python train.py --arch="unet" --activation="relu" --padding_mode="reflect" --muon_scale="spectral" --lr=0.02 --ema_decay=0.999 --batch_size=256 --epochs=8.6
Rows from block 6, named by matrix and row number. Each number is 128 + 32 x the weight over the matrix's rms, rounded and kept within 0 to 255. All counts start at 0. Numbers have three digits each.
# convs0: first 3x3 conv (model.decb.0.0.convs.0.weight, 192x384x3x3), inputs 285-299, a 3x3 kernel for each
convs0.29:128128128128128128128128128128128128128128128128128128127127126127129128127128130128128128128128128128128128128128128128128128128128128128128128128128128128128128128128128128128128128128128128128128128128128128128128128128128128128128128128128128128128128128128128128128128128128128128128128128128128128128128128128128128128128128128128128128128128128128128128128128128128128128128128128128128128128128128
convs0.30:128128128128128128128128128128128128128128128128128128127120126129129128125128130128128128128128128128128128128128128128128128128128128128128128128128128128128128128128128128128128128128128128128128128128128128128128128128128128128128128128128128128128128128128128128128128128128128128128128128128128128128128128128128128128128128128128128128128128128128128128128128128128128128128128128128128128128128128
convs0.31:128128128128128128128128128128128128128128128128128128128131126128128127128125128128128128128128128128128128128128128128128128128128128128128128128128128128128128128128128128128128128128128128128128128128128128128128128128128128128128128128128128128128128128128128128128128128128128128128128128128128128128128128128128128128128128128128128128128128128128128128128128128128128128128128128128128128128128128
convs0.32:128128128128128128128128128128128128128128128128128128128128128130128129130128127128128128128128128128128128128128128128128128128128128128128128128128128128128128128128128128128128128128128128128128128128128128128128128128128128128128128128128128128128128128128128128128128128128128128128128128128128128128128128128128128128128128128128128128128128128128128128128128128128128128128128128128128128128128128
convs0.33:128128128128128128128128128128128128128128128128128128132129131116123128130128127128128128128128128128128128128128128128128128128128128128128128128128128128128128128128128128128128128128128128128128128128128128128128128128128128128128128128128128128128128128128128128128128128128128128128128128128128128128128128128128128128128128128128128128128128128128128128128128128128128128128128128128128128128128128
convs0.34:128128128128128128128128128128128128128128128128128128128130130129128127127129127128128128128128128128128128128128128128128128128128128128128128128128128128128128128128128128128128128128128128128128128128128128128128128128128128128128128128128128128128128128128128128128128128128128128128128128128128128128128128128128128128128128128128128128128128128128128128128128128128128128128128128128128128128128128
convs0.35:128128128128128128128128128128128128128128128128128128128126127129132129128128129128128128128128128128128128128128128128128128128128128128128128128128128128128128128128128128128128128128128128128128128128128128128128128128128128128128128128128128128128128128128128128128128128128128128128128128128128128128128128128128128128128128128128128128128128128128128128128128128128128128128128128128128128128128128
convs0.36:128128128128128128128128128128128128128128128128128128130127125127128128129128129128128128128128128128128128128128128128128128128128128128128128128128128128128128128128128128128128128128128128128128128128128128128128128128128128128128128128128128128128128128128128128128128128128128128128128128128128128128128128128128128128128128128128128128128128128128128128128128128128128128128128128128128128128128128
convs0.37:128128128128128128128128128128128128128128128128128128137131126043130128127129129128128128128128128128128128128128128128128128128128128128128128128128128128128128128128128128128128128128128128128128128128128128128128128128128128128128128128128128128128128128128128128128128128128128128128128128128128128128128128128128128128128128128128128128128128128128128128128128128128128128128128128128128128128128128
convs0.39:128128128128128128128128128128128128128128128128128128129130128127128128127127128128128128128128128128128128128128128128128128128128128128128128128128128128128128128128128128128128128128128128128128128128128128128128128128128128128128128128128128128128128128128128128128128128128128128128128128128128128128128128128128128128128128128128128128128128128128128128128128128128128128128128128128128128128128128
convs0.40:128128128128128128128128128128128128128128128128128128127129128128128129128130128128128128128128128128128128128128128128128128128128128128128128128128128128128128128128128128128128128128128128128128128128128128128128128128128128128128128128128128128128128128128128128128128128128128128128128128128128128128128128128128128128128128128128128128128128128128128128128128128128128128128128128128128128128128128
convs0.41:128128128128128128128128128128128128128128128128128128128127127129127128128128127128128128128128128128128128128128128128128128128128128128128128128128128128128128128128128128128128128128128128128128128128128128128128128128128128128128128128128128128128128128128128128128128128128128128128128128128128128128128128128128128128128128128128128128128128128128128128128128128128128128128128128128128128128128128
convs0.42:128128128128128128128128128128128128128128128128128128125132120127129127129128128128128128128128128128128128128128128128128128128128128128128128128128128128128128128128128128128128128128128128128128128128128128128128128128128128128128128128128128128128128128128128128128128128128128128128128128128128128128128128128128128128128128128128128128128128128128128128128128128128128128128128128128128128128128128
convs0.43:128128128128128128128128128128128128128128128128128128144125127128129129127128129128128128128128128128128128128128128128128128128128128128128128128128128128128128128128128128128128128128128128128128128128128128128128128128128128128128128128128128128128128128128128128128128128128128128128128128128128128128128128128128128128128128128128128128128128128128128128128128128128128128128128128128128128128128128
convs0.45:128128128128128128128128128128128128128128128128128128129131128129126126128128128128128128128128128128128128128128128128128128128128128128128128128128128128128128128128128128128128128128128128128128128128128128128128128128128128128128128128128128128128128128128128128128128128128128128128128128128128128128128128128128128128128128128128128128128128128128128128128128128128128128128128128128128128128128128
convs0.46:128128128128128128128128128128128128128128128128128128129128128127126128127127128128128128128128128128128128128128128128128128128128128128128128128128128128128128128128128128128128128128128128128128128128128128128128128128128128128128128128128128128128128128128128128128128128128128128128128128128128128128128128128128128128128128128128128128128128128128128128128128128128128128128128128128128128128128128
convs0.47:128128128128128128128128128128128128128128128128128128129126128129127129127127127128128128128128128128128128128128128128128128128128128128128128128128128128128128128128128128128128128128128128128128128128128128128128128128128128128128128128128128128128128128128128128128128128128128128128128128128128128128128128128128128128128128128128128128128128128128128128128128128128128128128128128128128128128128128
convs0.49:128128128128128128128128128128128128128128128128128128130130127125128128128128127128128128128128128128128128128128128128128128128128128128128128128128128128128128128128128128128128128128128128128128128128128128128128128128128128128128128128128128128128128128128128128128128128128128128128128128128128128128128128128128128128128128128128128128128128128128128128128128128128128128128128128128128128128128128
convs0.50:128128128128128128128128128128128128128128128128128128126123125127130128129128128128128128128128128128128128128128128128128128128128128128128128128128128128128128128128128128128128128128128128128128128128128128128128128128128128128128128128128128128128128128128128128128128128128128128128128128128128128128128128128128128128128128128128128128128128128128128128128128128128128128128128128128128128128128128
convs0.51:128128128128128128128128128128128128128128128128128128128127128128128129126129129128128128128128128128128128128128128128128128128128128128128128128128128128128128128128128128128128128128128128128128128128128128128128128128128128128128128128128128128128128128128128128128128128128128128128128128128128128128128128128128128128128128128128128128128128128128128128128128128128128128128128128128128128128128128
convs0.52:128128128128128128128128128128128128128128128128128128126125126128128127129128128128128128128128128128128128128128128128128128128128128128128128128128128128128128128128128128128128128128128128128128128128128128128128128128128128128128128128128128128128128128128128128128128128128128128128128128128128128128128128128128128128128128128128128128128128128128128128128128128128128128128128128128128128128128128
convs0.53:128128128128128128128128128128128128128128128128128128130130131128130129129128126128128128128128128128128128128128128128128128128128128128128128128128128128128128128128128128128128128128128128128128128128128128128128128128128128128128128128128128128128128128128128128128128128128128128128128128128128128128128128128128128128128128128128128128128128128128128128128128128128128128128128128128128128128128128
convs0.54:128128128128128128128128128128128128128128128128128128129126129129128129129129128128128128128128128128128128128128128128128128128128128128128128128128128128128128128128128128128128128128128128128128128128128128128128128128128128128128128128128128128128128128128128128128128128128128128128128128128128128128128128128128128128128128128128128128128128128128128128128128128128128128128128128128128128128128128
convs0.55:128128128128128128128128128128128128128128128128128128119128126129127128128127127128128128128128128128128128128128128128128128128128128128128128128128128128128128128128128128128128128128128128128128128128128128128128128128128128128128128128128128128128128128128128128128128128128128128128128128128128128128128128128128128128128128128128128128128128128128128128128128128128128128128128128128128128128128128
convs0.56:128128128128128128128128128128128128128128128128128128129126126129126128127127128128128128128128128128128128128128128128128128128128128128128128128128128128128128128128128128128128128128128128128128128128128128128128128128128128128128128128128128128128128128128128128128128128128128128128128128128128128128128128128128128128128128128128128128128128128128128128128128128128128128128128128128128128128128128
convs0.57:128128128128128128128128128128128128128128128128128128126127128128127128127125126128128128128128128128128128128128128128128128128128128128128128128128128128128128128128128128128128128128128128128128128128128128128128128128128128128128128128128128128128128128128128128128128128128128128128128128128128128128128128128128128128128128128128128128128128128128128128128128128128128128128128128128128128128128128
convs0.59:128128128128128128128128128128128128128128128128128128129128124126128128127126127128128128128128128128128128128128128128128128128128128128128128128128128128128128128128128128128128128128128128128128128128128128128128128128128128128128128128128128128128128128128128128128128128128128128128128128128128128128128128128128128128128128128128128128128128128128128128128128128128128128128128128128128128128128128
convs0.60:128128128128128128128128128128128128128128128128128128130128127128125127131128129128128128128128128128128128128128128128128128128128128128128128128128128128128128128128128128128128128128128128128128128128128128128128128128128128128128128128128128128128128128128128128128128128128128128128128128128128128128128128128128128128128128128128128128128128128128128128128128128128128128128128128128128128128128128
convs0.61:128128128128128128128128128128128128128128128128128128128128129127128128255153133128128128128128128128128128128128128128128128128128128128128128128128128128128128128128128128128128128128128128128128128128128128128128128128128128128128128128128128128128128128128128128128128128128128128128128128128128128128128128128128128128128128128128128128128128128128128128128128128128128128128128128128128128128128128
convs0.62:128128128128128128128128128128128128128128128128128128127128130128128129130129129128128128128128128128128128128128128128128128128128128128128128128128128128128128128128128128128128128128128128128128128128128128128128128128128128128128128128128128128128128128128128128128128128128128128128128128128128128128128128128128128128128128128128128128128128128128128128128128128128128128128128128128128128128128128
convs0.63:128128128128128128128128128128128128128128128128128128127129129127126128128127129128128128128128128128128128128128128128128128128128128128128128128128128128128128128128128128128128128128128128128128128128128128128128128128128128128128128128128128128128128128128128128128128128128128128128128128128128128128128128128128128128128128128128128128128128128128128128128128128128128128128128128128128128128128128
convs0.64:128128128128128128128128128128128128128128128128128128128127127128128127128127129128128128128128128128128128128128128128128128128128128128128128128128128128128128128128128128128128128128128128128128128128128128128128128128128128128128128128128128128128128128128128128128128128128128128128128128128128128128128128128128128128128128128128128128128128128128128128128128128128128128128128128128128128128128128
convs0.65:128128128128128128128128128128128128128128128128128128131128129127128129128131128128128128128128128128128128128128128128128128128128128128128128128128128128128128128128128128128128128128128128128128128128128128128128128128128128128128128128128128128128128128128128128128128128128128128128128128128128128128128128128128128128128128128128128128128128128128128128128128128128128128128128128128128128128128128
convs0.66:128128128128128128128128128128128128128128128128128128128128128128127129128129128128128128128128128128128128128128128128128128128128128128128128128128128128128128128128128128128128128128128128128128128128128128128128128128128128128128128128128128128128128128128128128128128128128128128128128128128128128128128128128128128128128128128128128128128128128128128128128128128128128128128128128128128128128128128
convs0.67:128128128128128128128128128128128128128128128128128128125128131125132128125128128128128128128128128128128128128128128128128128128128128128128128128128128128128128128128128128128128128128128128128128128128128128128128128128128128128128128128128128128128128128128128128128128128128128128128128128128128128128128128128128128128128128128128128128128128128128128128128128128128128128128128128128128128128128128
convs0.68:128128128128128128128128128128128128128128128128128128132127128127127129128129127128128128128128128128128128128128128128128128128128128128128128128128128128128128128128128128128128128128128128128128128128128128128128128128128128128128128128128128128128128128128128128128128128128128128128128128128128128128128128128128128128128128128128128128128128128128128128128128128128128128128128128128128128128128128
convs0.70:128128128128128128128128128128128128128128128128128128127127128127129129127128129128128128128128128128128128128128128128128128128128128128128128128128128128128128128128128128128128128128128128128128128128128128128128128128128128128128128128128128128128128128128128128128128128128128128128128128128128128128128128128128128128128128128128128128128128128128128128128128128128128128128128128128128128128128128
convs0.71:128128128128128128128128128128128128128128128128128128127124126125112014126128128128128128128128128128128128128128128128128128128128128128128128128128128128128128128128128128128128128128128128128128128128128128128128128128128128128128128128128128128128128128128128128128128128128128128128128128128128128128128128128128128128128128128128128128128128128128128128128128128128128128128128128128128128128128128
convs0.72:128128128128128128128128128128128128128128128128128128124158255128127131128131131128128128128128128128128128128128128128128128128128128128128128128128128128128128128128128128128128128128128128128128128128128128128128128128128128128128128128128128128128128128128128128128128128128128128128128128128128128128128128128128128128128128128128128128128128128128128128128128128128128128128128128128128128128128128
convs0.73:128128128128128128128128128128128128128128128128128128128132129129127126130126128128128128128128128128128128128128128128128128128128128128128128128128128128128128128128128128128128128128128128128128128128128128128128128128128128128128128128128128128128128128128128128128128128128128128128128128128128128128128128128128128128128128128128128128128128128128128128128128128128128128128128128128128128128128128
convs0.74:128128128128128128128128128128128128128128128128128128128124129128129128124128128128128128128128128128128128128128128128128128128128128128128128128128128128128128128128128128128128128128128128128128128128128128128128128128128128128128128128128128128128128128128128128128128128128128128128128128128128128128128128128128128128128128128128128128128128128128128128128128128128128128128128128128128128128128128
convs0.75:128128128128128128128128128128128128128128128128128128127116123061128128128128128128128128128128128128128128128128128128128128128128128128128128128128128128128128128128128128128128128128128128128128128128128128128128128128128128128128128128128128128128128128128128128128128128128128128128128128128128128128128128128128128128128128128128128128128128128128128128128128128128128128128128128128128128128128128
convs0.76:128128128128128128128128128128128128128128128128128128128128128127128128128128128128128128128128128128128128128128128128128128128128128128128128128128128128128128128128128128128128128128128128128128128128128128128128128128128128128128128128128128128128128128128128128128128128128128128128128128128128128128128128128128128128128128128128128128128128128128128128128128128128128128128128128128128128128128128
convs0.78:128128128128128128128128128128128128128128128128128128127125129125127128140128128128128128128128128128128128128128128128128128128128128128128128128128128128128128128128128128128128128128128128128128128128128128128128128128128128128128128128128128128128128128128128128128128128128128128128128128128128128128128128128128128128128128128128128128128128128128128128128128128128128128128128128128128128128128128
convs0.79:128128128128128128128128128128128128128128128128128128128128128129127127128128129128128128128128128128128128128128128128128128128128128128128128128128128128128128128128128128128128128128128128128128128128128128128128128128128128128128128128128128128128128128128128128128128128128128128128128128128128128128128128128128128128128128128128128128128128128128128128128128128128128128128128128128128128128128128
convs0.80:128128128128128128128128128128128128128128128128128128128131128129129127128129128128128128128128128128128128128128128128128128128128128128128128128128128128128128128128128128128128128128128128128128128128128128128128128128128128128128128128128128128128128128128128128128128128128128128128128128128128128128128128128128128128128128128128128128128128128128128128128128128128128128128128128128128128128128128
convs0.81:128128128128128128128128128128128128128128128128128128128127128129130127127126127128128128128128128128128128128128128128128128128128128128128128128128128128128128128128128128128128128128128128128128128128128128128128128128128128128128128128128128128128128128128128128128128128128128128128128128128128128128128128128128128128128128128128128128128128128128128128128128128128128128128128128128128128128128128
convs0.82:128128128128128128128128128128128128128128128128128128129127128127122128127126128128128128128128128128128128128128128128128128128128128128128128128128128128128128128128128128128128128128128128128128128128128128128128128128128128128128128128128128128128128128128128128128128128128128128128128128128128128128128128128128128128128128128128128128128128128128128128128128128128128128128128128128128128128128128
convs0.83:128128128128128128128128128128128128128128128128128128128133129127129127128128127128128128128128128128128128128128128128128128128128128128128128128128128128128128128128128128128128128128128128128128128128128128128128128128128128128128128128128128128128128128128128128128128128128128128128128128128128128128128128128128128128128128128128128128128128128128128128128128128128128128128128128128128128128128128
convs0.84:128128128128128128128128128128128128128128128128128128145135131255150123131129127128128128128128128128128128128128128128128128128128128128128128128128128128128128128128128128128128128128128128128128128128128128128128128128128128128128128128128128128128128128128128128128128128128128128128128128128128128128128128128128128128128128128128128128128128128128128128128128128128128128128128128128128128128128128
convs0.85:128128128128128128128128128128128128128128128128128128128127128128127127127128128128128128128128128128128128128128128128128128128128128128128128128128128128128128128128128128128128128128128128128128128128128128128128128128128128128128128128128128128128128128128128128128128128128128128128128128128128128128128128128128128128128128128128128128128128128128128128128128128128128128128128128128128128128128128
convs0.86:128128128128128128128128128128128128128128128128128128129128124126123128129128130128128128128128128128128128128128128128128128128128128128128128128128128128128128128128128128128128128128128128128128128128128128128128128128128128128128128128128128128128128128128128128128128128128128128128128128128128128128128128128128128128128128128128128128128128128128128128128128128128128128128128128128128128128128128
convs0.87:128128128128128128128128128128128128128128128128128128128127127128128128127126127128128128128128128128128128128128128128128128128128128128128128128128128128128128128128128128128128128128128128128128128128128128128128128128128128128128128128128128128128128128128128128128128128128128128128128128128128128128128128128128128128128128128128128128128128128128128128128128128128128128128128128128128128128128128
convs0.88:128128128128128128128128128128128128128128128128128128128125125127126129130128128128128128128128128128128128128128128128128128128128128128128128128128128128128128128128128128128128128128128128128128128128128128128128128128128128128128128128128128128128128128128128128128128128128128128128128128128128128128128128128128128128128128128128128128128128128128128128128128128128128128128128128128128128128128128
convs0.91:128128128128128128128128128128128128128128128128128128127129129127128128127128128128128128128128128128128128128128128128128128128128128128128128128128128128128128128128128128128128128128128128128128128128128128128128128128128128128128128128128128128128128128128128128128128128128128128128128128128128128128128128128128128128128128128128128128128128128128128128128128128128128128128128128128128128128128128
convs0.92:128128128128128128128128128128128128128128128128128128126127128131129128128129128128128128128128128128128128128128128128128128128128128128128128128128128128128128128128128128128128128128128128128128128128128128128128128128128128128128128128128128128128128128128128128128128128128128128128128128128128128128128128128128128128128128128128128128128128128128128128128128128128128128128128128128128128128128128
convs0.93:128128128128128128128128128128128128128128128128128128127128129128131129126127129128128128128128128128128128128128128128128128128128128128128128128128128128128128128128128128128128128128128128128128128128128128128128128128128128128128128128128128128128128128128128128128128128128128128128128128128128128128128128128128128128128128128128128128128128128128128128128128128128128128128128128128128128128128128
convs0.94:128128128128128128128128128128128128128128128128128128129127128131129127128128127128128128128128128128128128128128128128128128128128128128128128128128128128128128128128128128128128128128128128128128128128128128128128128128128128128128128128128128128128128128128128128128128128128128128128128128128128128128128128128128128128128128128128128128128128128128128128128128128128128128128128128128128128128128128
convs0.95:128128128128128128128128128128128128128128128128128128126128128127129128128128128128128128128128128128128128128128128128128128128128128128128128128128128128128128128128128128128128128128128128128128128128128128128128128128128128128128128128128128128128128128128128128128128128128128128128128128128128128128128128128128128128128128128128128128128128128128128128128128128128128128128128128128128128128128128
convs0.96:128128128128128128128128128128128128128128128128128128128127128131131127128128128128128128128128128128128128128128128128128128128128128128128128128128128128128128128128128128128128128128128128128128128128128128128128128128128128128128128128128128128128128128128128128128128128128128128128128128128128128128128128128128128128128128128128128128128128128128128128128128128128128128128128128128128128128128128
convs0.97:128128128128128128128128128128128128128128128128128128126127129126125128128128129128128128128128128128128128128128128128128128128128128128128128128128128128128128128128128128128128128128128128128128128128128128128128128128128128128128128128128128128128128128128128128128128128128128128128128128128128128128128128128128128128128128128128128128128128128128128128128128128128128128128128128128128128128128128
convs0.98:128128128128128128128128128128128128128128128128128128129127129128126127128128128128128128128128128128128128128128128128128128128128128128128128128128128128128128128128128128128128128128128128128128128128128128128128128128128128128128128128128128128128128128128128128128128128128128128128128128128128128128128128128128128128128128128128128128128128128128128128128128128128128128128128128128128128128128128
convs0.99:128128128128128128128128128128128128128128128128128128127127129133128128128126123128128128128128128128128128128128128128128128128128128128128128128128128128128128128128128128128128128128128128128128128128128128128128128128128128128128128128128128128128128128128128128128128128128128128128128128128128128128128128128128128128128128128128128128128128128128128128128128128128128128128128128128128128128128128
convs0.100:128128128128128128128128128128128128128128128128128128126128128128128128129128127128128128128128128128128128128128128128128128128128128128128128128128128128128128128128128128128128128128128128128128128128128128128128128128128128128128128128128128128128128128128128128128128128128128128128128128128128128128128128128128128128128128128128128128128128128128128128128128128128128128128128128128128128128128128
convs0.102:128128128128128128128128128128128128128128128128128128129130130128129128127128129128128128128128128128128128128128128128128128128128128128128128128128128128128128128128128128128128128128128128128128128128128128128128128128128128128128128128128128128128128128128128128128128128128128128128128128128128128128128128128128128128128128128128128128128128128128128128128128128128128128128128128128128128128128128
convs0.104:128128128128128128128128128128128128128128128128128128124129130128127128129128129128128128128128128128128128128128128128128128128128128128128128128128128128128128128128128128128128128128128128128128128128128128128128128128128128128128128128128128128128128128128128128128128128128128128128128128128128128128128128128128128128128128128128128128128128128128128128128128128128128128128128128128128128128128128
convs0.105:128128128128128128128128128128128128128128128128128128127125125128130129131129129128128128128128128128128128128128128128128128128128128128128128128128128128128128128128128128128128128128128128128128128128128128128128128128128128128128128128128128128128128128128128128128128128128128128128128128128128128128128128128128128128128128128128128128128128128128128128128128128128128128128128128128128128128128128
convs0.106:128128128128128128128128128128128128128128128128128128130128128128128128128128128128128128128128128128128128128128128128128128128128128128128128128128128128128128128128128128128128128128128128128128128128128128128128128128128128128128128128128128128128128128128128128128128128128128128128128128128128128128128128128128128128128128128128128128128128128128128128128128128128128128128128128128128128128128128
convs0.107:128128128128128128128128128128128128128128128128128128130128128130128128128128129128128128128128128128128128128128128128128128128128128128128128128128128128128128128128128128128128128128128128128128128128128128128128128128128128128128128128128128128128128128128128128128128128128128128128128128128128128128128128128128128128128128128128128128128128128128128128128128128128128128128128128128128128128128128
convs0.108:128128128128128128128128128128128128128128128128128128125109128126128129127128130128128128128128128128128128128128128128128128128128128128128128128128128128128128128128128128128128128128128128128128128128128128128128128128128128128128128128128128128128128128128128128128128128128128128128128128128128128128128128128128128128128128128128128128128128128128128128128128128128128128128128128128128128128128128
convs0.109:128128128128128128128128128128128128128128128128128128128128128127127128128128128128128128128128128128128128128128128128128128128128128128128128128128128128128128128128128128128128128128128128128128128128128128128128128128128128128128128128128128128128128128128128128128128128128128128128128128128128128128128128128128128128128128128128128128128128128128128128128128128128128128128128128128128128128128128
convs0.111:128128128128128128128128128128128128128128128128128128127129133132128131127128127128128128128128128128128128128128128128128128128128128128128128128128128128128128128128128128128128128128128128128128128128128128128128128128128128128128128128128128128128128128128128128128128128128128128128128128128128128128128128128128128128128128128128128128128128128128128128128128128128128128128128128128128128128128128
convs0.114:128128128128128128128128128128128128128128128128128128128130128128129129128129128128128128128128128128128128128128128128128128128128128128128128128128128128128128128128128128128128128128128128128128128128128128128128128128128128128128128128128128128128128128128128128128128128128128128128128128128128128128128128128128128128128128128128128128128128128128128128128128128128128128128128128128128128128128128
convs0.115:128128128128128128128128128128128128128128128128128128128128123129128128128128129128128128128128128128128128128128128128128128128128128128128128128128128128128128128128128128128128128128128128128128128128128128128128128128128128128128128128128128128128128128128128128128128128128128128128128128128128128128128128128128128128128128128128128128128128128128128128128128128128128128128128128128128128128128128
convs0.116:128128128128128128128128128128128128128128128128128128127132128127128127127130134128128128128128128128128128128128128128128128128128128128128128128128128128128128128128128128128128128128128128128128128128128128128128128128128128128128128128128128128128128128128128128128128128128128128128128128128128128128128128128128128128128128128128128128128128128128128128128128128128128128128128128128128128128128128
convs0.117:128128128128128128128128128128128128128128128128128128128127128128127128130130129128128128128128128128128128128128128128128128128128128128128128128128128128128128128128128128128128128128128128128128128128128128128128128128128128128128128128128128128128128128128128128128128128128128128128128128128128128128128128128128128128128128128128128128128128128128128128128128128128128128128128128128128128128128128
convs0.118:128128128128128128128128128128128128128128128128128128129128128128128128130128130128128128128128128128128128128128128128128128128128128128128128128128128128128128128128128128128128128128128128128128128128128128128128128128128128128128128128128128128128128128128128128128128128128128128128128128128128128128128128128128128128128128128128128128128128128128128128128128128128128128128128128128128128128128128
convs0.121:128128128128128128128128128128128128128128128128128128120127127129128128255130128128128128128128128128128128128128128128128128128128128128128128128128128128128128128128128128128128128128128128128128128128128128128128128128128128128128128128128128128128128128128128128128128128128128128128128128128128128128128128128128128128128128128128128128128128128128128128128128128128128128128128128128128128128128128
convs0.122:128128128128128128128128128128128128128128128128128128129126128126129127128129129128128128128128128128128128128128128128128128128128128128128128128128128128128128128128128128128128128128128128128128128128128128128128128128128128128128128128128128128128128128128128128128128128128128128128128128128128128128128128128128128128128128128128128128128128128128128128128128128128128128128128128128128128128128128
convs0.123:128128128128128128128128128128128128128128128128128128129127128128128128128128128128128128128128128128128128128128128128128128128128128128128128128128128128128128128128128128128128128128128128128128128128128128128128128128128128128128128128128128128128128128128128128128128128128128128128128128128128128128128128128128128128128128128128128128128128128128128128128128128128128128128128128128128128128128128
convs0.125:128128128128128128128128128128128128128128128128128128128126126129127128130128129128128128128128128128128128128128128128128128128128128128128128128128128128128128128128128128128128128128128128128128128128128128128128128128128128128128128128128128128128128128128128128128128128128128128128128128128128128128128128128128128128128128128128128128128128128128128128128128128128128128128128128128128128128128128
convs0.126:128128128128128128128128128128128128128128128128128128125134130127132129124127126128128128128128128128128128128128128128128128128128128128128128128128128128128128128128128128128128128128128128128128128128128128128128128128128128128128128128128128128128128128128128128128128128128128128128128128128128128128128128128128128128128128128128128128128128128128128128128128128128128128128128128128128128128128128
convs0.128:128128128128128128128128128128128128128128128128128128136127125130126127126131128128128128128128128128128128128128128128128128128128128128128128128128128128128128128128128128128128128128128128128128128128128128128128128128128128128128128128128128128128128128128128128128128128128128128128128128128128128128128128128128128128128128128128128128128128128128128128128128128128128128128128128128128128128128128
convs0.129:128128128128128128128128128128128128128128128128128128128129127129127128128128128128128128128128128128128128128128128128128128128128128128128128128128128128128128128128128128128128128128128128128128128128128128128128128128128128128128128128128128128128128128128128128128128128128128128128128128128128128128128128128128128128128128128128128128128128128128128128128128128128128128128128128128128128128128128
convs0.130:128128128128128128128128128128128128128128128128128128126128126130127126128128128128128128128128128128128128128128128128128128128128128128128128128128128128128128128128128128128128128128128128128128128128128128128128128128128128128128128128128128128128128128128128128128128128128128128128128128128128128128128128128128128128128128128128128128128128128128128128128128128128128128128128128128128128128128128
convs0.131:128128128128128128128128128128128128128128128128128128129128129127128128129129128128128128128128128128128128128128128128128128128128128128128128128128128128128128128128128128128128128128128128128128128128128128128128128128128128128128128128128128128128128128128128128128128128128128128128128128128128128128128128128128128128128128128128128128128128128128128128128128128128128128128128128128128128128128128
convs0.133:128128128128128128128128128128128128128128128128128128125128127130129127128128125128128128128128128128128128128128128128128128128128128128128128128128128128128128128128128128128128128128128128128128128128128128128128128128128128128128128128128128128128128128128128128128128128128128128128128128128128128128128128128128128128128128128128128128128128128128128128128128128128128128128128128128128128128128128
convs0.134:128128128128128128128128128128128128128128128128128128127127129130128129130127128128128128128128128128128128128128128128128128128128128128128128128128128128128128128128128128128128128128128128128128128128128128128128128128128128128128128128128128128128128128128128128128128128128128128128128128128128128128128128128128128128128128128128128128128128128128128128128128128128128128128128128128128128128128128
convs0.135:128128128128128128128128128128128128128128128128128128127128128129128128128128128128128128128128128128128128128128128128128128128128128128128128128128128128128128128128128128128128128128128128128128128128128128128128128128128128128128128128128128128128128128128128128128128128128128128128128128128128128128128128128128128128128128128128128128128128128128128128128128128128128128128128128128128128128128128
convs0.137:128128128128128128128128128128128128128128128128128128127127128128132132152255230128128128128128128128128128128128128128128128128128128128128128128128128128128128128128128128128128128128128128128128128128128128128128128128128128128128128128128128128128128128128128128128128128128128128128128128128128128128128128128128128128128128128128128128128128128128128128128128128128128128128128128128128128128128128
convs0.138:128128128128128128128128128128128128128128128128128128126128128128128128127127128128128128128128128128128128128128128128128128128128128128128128128128128128128128128128128128128128128128128128128128128128128128128128128128128128128128128128128128128128128128128128128128128128128128128128128128128128128128128128128128128128128128128128128128128128128128128128128128128128128128128128128128128128128128128
convs0.139:128128128128128128128128128128128128128128128128128128126127127128129128128128128128128128128128128128128128128128128128128128128128128128128128128128128128128128128128128128128128128128128128128128128128128128128128128128128128128128128128128128128128128128128128128128128128128128128128128128128128128128128128128128128128128128128128128128128128128128128128128128128128128128128128128128128128128128128
convs0.140:128128128128128128128128128128128128128128128128128128129129128129128128129126127128128128128128128128128128128128128128128128128128128128128128128128128128128128128128128128128128128128128128128128128128128128128128128128128128128128128128128128128128128128128128128128128128128128128128128128128128128128128128128128128128128128128128128128128128128128128128128128128128128128128128128128128128128128128
convs0.142:128128128128128128128128128128128128128128128128128128126129129127128128129127126128128128128128128128128128128128128128128128128128128128128128128128128128128128128128128128128128128128128128128128128128128128128128128128128128128128128128128128128128128128128128128128128128128128128128128128128128128128128128128128128128128128128128128128128128128128128128128128128128128128128128128128128128128128128
convs0.143:128128128128128128128128128128128128128128128128128128128128128128128128131137130128128128128128128128128128128128128128128128128128128128128128128128128128128128128128128128128128128128128128128128128128128128128128128128128128128128128128128128128128128128128128128128128128128128128128128128128128128128128128128128128128128128128128128128128128128128128128128128128128128128128128128128128128128128128
convs0.144:128128128128128128128128128128128128128128128128128128128129131129128129127128128128128128128128128128128128128128128128128128128128128128128128128128128128128128128128128128128128128128128128128128128128128128128128128128128128128128128128128128128128128128128128128128128128128128128128128128128128128128128128128128128128128128128128128128128128128128128128128128128128128128128128128128128128128128128
convs0.145:128128128128128128128128128128128128128128128128128128255145129209135128127128128128128128128128128128128128128128128128128128128128128128128128128128128128128128128128128128128128128128128128128128128128128128128128128128128128128128128128128128128128128128128128128128128128128128128128128128128128128128128128128128128128128128128128128128128128128128128128128128128128128128128128128128128128128128128
convs0.147:128128128128128128128128128128128128128128128128128128129125128128128128127128126128128128128128128128128128128128128128128128128128128128128128128128128128128128128128128128128128128128128128128128128128128128128128128128128128128128128128128128128128128128128128128128128128128128128128128128128128128128128128128128128128128128128128128128128128128128128128128128128128128128128128128128128128128128128
convs0.148:128128128128128128128128128128128128128128128128128128129128129127127127130129130128128128128128128128128128128128128128128128128128128128128128128128128128128128128128128128128128128128128128128128128128128128128128128128128128128128128128128128128128128128128128128128128128128128128128128128128128128128128128128128128128128128128128128128128128128128128128128128128128128128128128128128128128128128128
convs0.149:128128128128128128128128128128128128128128128128128128128129130128129128128128127128128128128128128128128128128128128128128128128128128128128128128128128128128128128128128128128128128128128128128128128128128128128128128128128128128128128128128128128128128128128128128128128128128128128128128128128128128128128128128128128128128128128128128128128128128128128128128128128128128128128128128128128128128128128